A small audio captioner, trained from scratch: 48.2 epochs.
Rows from block 5 of the audio encoder of a small audio captioner, named by matrix and row number. Rows with one number within an expert belong to one neuron, the router's apart. Each number is 50 + 15 x the weight over its row's rms, rounded and kept within 0 to 99. All counts start at 0.
Before each expert's rows are labels from the 100 clips, of 14848, where the router gives the expert most weight on average: "responds to" is what is common among them; "band" is the frequency band that holds the peak. Only what is clearly more common there than usual is listed. The data: chords played on synthesised instruments.
# router: router (encoder.blocks.5.mlp.router.weight, 4x160, trained with AdamW), inputs 40-79
# up: expert up (encoder.blocks.5.mlp.up, 4x160x160), inputs 40-79
# down: expert down (encoder.blocks.5.mlp.down, 4x160x160, transposed), outputs 40-79

# expert 3
responds to: pink noise; marimba-like
band: 0 to 250 Hz
router.3:52 68 51 54 59 28 56 61 37 42 44 66 68 41 50 41 72 31 58 37 58 55 40 42 65 25 74 58 51 37 42 36 63 49 73 05 46 60 61 62
up.0:59 59 41 71 80 72 47 28 64 45 39 85 47 57 35 56 53 52 51 48 63 46 50 85 95 36 47 61 22 52 32 73 63 49 65 50 55 69 33 21
down.0:53 64 24 15 74 47 56 46 55 44 40 59 26 65 76 44 30 54 87 56 66 53 73 31 47 81 45 29 54 40 41 39 39 64 34 44 33 34 39 38
up.1:48 60 43 52 75 61 32 40 57 62 71 64 21 43 48 33 60 38 52 65 41 60 48 44 51 71 31 39 33 24 44 73 61 54 71 56 54 30 60 67
down.1:42 37 62 36 51 44 45 53 37 58 57 50 38 31 54 55 65 42 59 66 54 36 58 43 58 36 75 57 58 86 42 25 70 51 33 45 54 40 55 77
up.2:57 41 70 48 31 54 59 42 70 39 81 63 54 32 76 50 54 41 65 60 48 63 82 35 20 63 49 43 66 44 31 64 40 32 52 31 46 21 49 33
down.2:32 58 54 40 80 65 52 44 53 47 45 50 72 42 43 48 63 35 34 28 57 64 41 19 26 90 57 62 35 40 51 56 74 49 31 55 64 64 62 25

# expert 2
responds to: block; horn-like; instrument: square lead
band: 4000 to 8000 Hz; 0 to 250 Hz
router.2:39 44 41 64 56 67 21 32 59 51 66 53 53 50 41 71 53 50 39 53 37 44 31 48 44 55 33 52 60 42 46 54 61 44 52 77 44 39 00 69
up.0:44 29 54 46 65 47 31 32 25 53 47 62 57 51 58 51 55 45 94 40 67 56 49 57 66 59 31 38 48 42 59 48 23 37 66 47 44 45 40 72
down.0:56 28 79 62 73 71 61 43 59 53 48 61 67 53 53 52 32 37 51 44 75 04 14 56 53 41 53 61 46 55 35 53 35 49 61 49 65 67 41 53
up.1:57 48 47 42 61 66 38 69 74 35 68 57 66 65 74 63 23 43 84 54 70 58 63 42 64 63 52 47 57 31 39 71 47 39 38 23 49 43 46 50
down.1:42 62 55 23 68 27 56 68 44 48 58 56 38 48 66 32 70 48 51 65 33 43 40 53 13 18 28 48 65 49 64 55 57 49 80 22 30 14 75 57
up.2:54 65 64 70 48 50 41 41 43 45 43 56 44 76 26 45 38 56 69 50 82 67 76 50 33 65 60 32 66 49 65 73 45 54 48 49 63 25 40 33
down.2:49 45 43 40 62 57 35 29 43 58 41 48 28 42 64 32 35 45 50 72 46 62 76 35 57 41 37 86 41 53 49 57 63 75 70 47 57 67 57 42

# expert 1
responds to: reverberation; text has "room"; text has "reverberant"; clarinet-like
band: 250 to 500 Hz
router.1:23 73 59 50 40 46 65 44 49 74 41 27 39 48 61 29 15 58 41 54 45 54 30 59 54 54 44 63 50 84 48 52 42 52 05 73 14 59 62 60
up.0:64 22 48 30 59 30 26 57 69 40 44 30 40 56 39 76 31 56 44 54 75 35 43 26 50 60 36 60 64 51 65 37 24 45 82 51 84 54 54 69
down.0:45 48 22 44 43 59 58 84 47 53 65 59 50 44 45 36 54 23 47 47 47 39 31 50 20 36 36 40 35 59 64 63 28 76 42 51 46 35 35 40
up.1:39 40 63 50 50 18 38 64 58 66 52 64 26 38 35 52 49 30 30 68 57 38 66 52 66 38 45 58 36 46 34 28 60 67 66 39 58 30 27 49
down.1:59 13 22 42 87 43 49 49 22 40 14 42 41 85 59 54 75 61 55 40 55 65 40 44 54 41 39 37 43 42 50 31 52 48 43 35 53 36 71 56
up.2:52 58 36 55 54 27 61 30 53 34 41 58 55 62 53 56 33 61 29 50 47 69 59 40 63 32 46 47 37 79 37 53 88 39 56 65 43 43 52 70
down.2:48 21 53 30 69 39 34 56 34 34 58 54 77 37 65 43 69 29 64 60 51 12 35 27 39 49 65 25 43 44 55 52 57 54 47 60 58 34 71 54

# expert 0
responds to: vibraphone-like
band: 0 to 250 Hz
router.0:93 31 38 44 46 66 41 64 64 32 60 47 56 62 29 78 56 66 60 51 61 57 80 45 42 53 56 29 37 34 50 61 41 58 70 57 72 49 48 18
up.0:57 47 41 61 55 45 72 48 48 51 38 40 44 41 58 66 50 65 28 58 49 34 49 56 47 31 77 37 75 49 62 31 32 56 41 35 27 32 39 42
down.0:36 56 47 32 68 38 28 54 36 51 51 58 50 48 43 40 37 47 33 38 65 49 58 70 40 28 42 49 27 46 60 58 69 52 40 35 49 30 72 43
up.1:62 71 28 31 65 45 26 62 30 41 35 60 24 62 22 48 53 63 76 25 55 57 53 52 64 53 46 23 07 63 56 50 63 32 69 22 41 51 81 56
down.1:48 57 40 47 49 61 47 76 55 60 21 43 64 75 38 37 81 74 23 53 70 43 69 80 72 62 47 37 44 49 40 25 45 47 48 35 48 42 50 51
up.2:48 58 40 76 48 42 65 45 31 31 81 34 38 15 32 29 46 53 42 56 39 69 54 56 46 42 78 60 48 50 39 06 33 48 79 21 50 48 55 45
down.2:32 60 29 67 28 48 50 60 62 83 34 51 69 35 35 45 57 43 67 51 63 34 76 60 81 56 59 37 43 57 34 43 49 38 38 29 50 37 52 32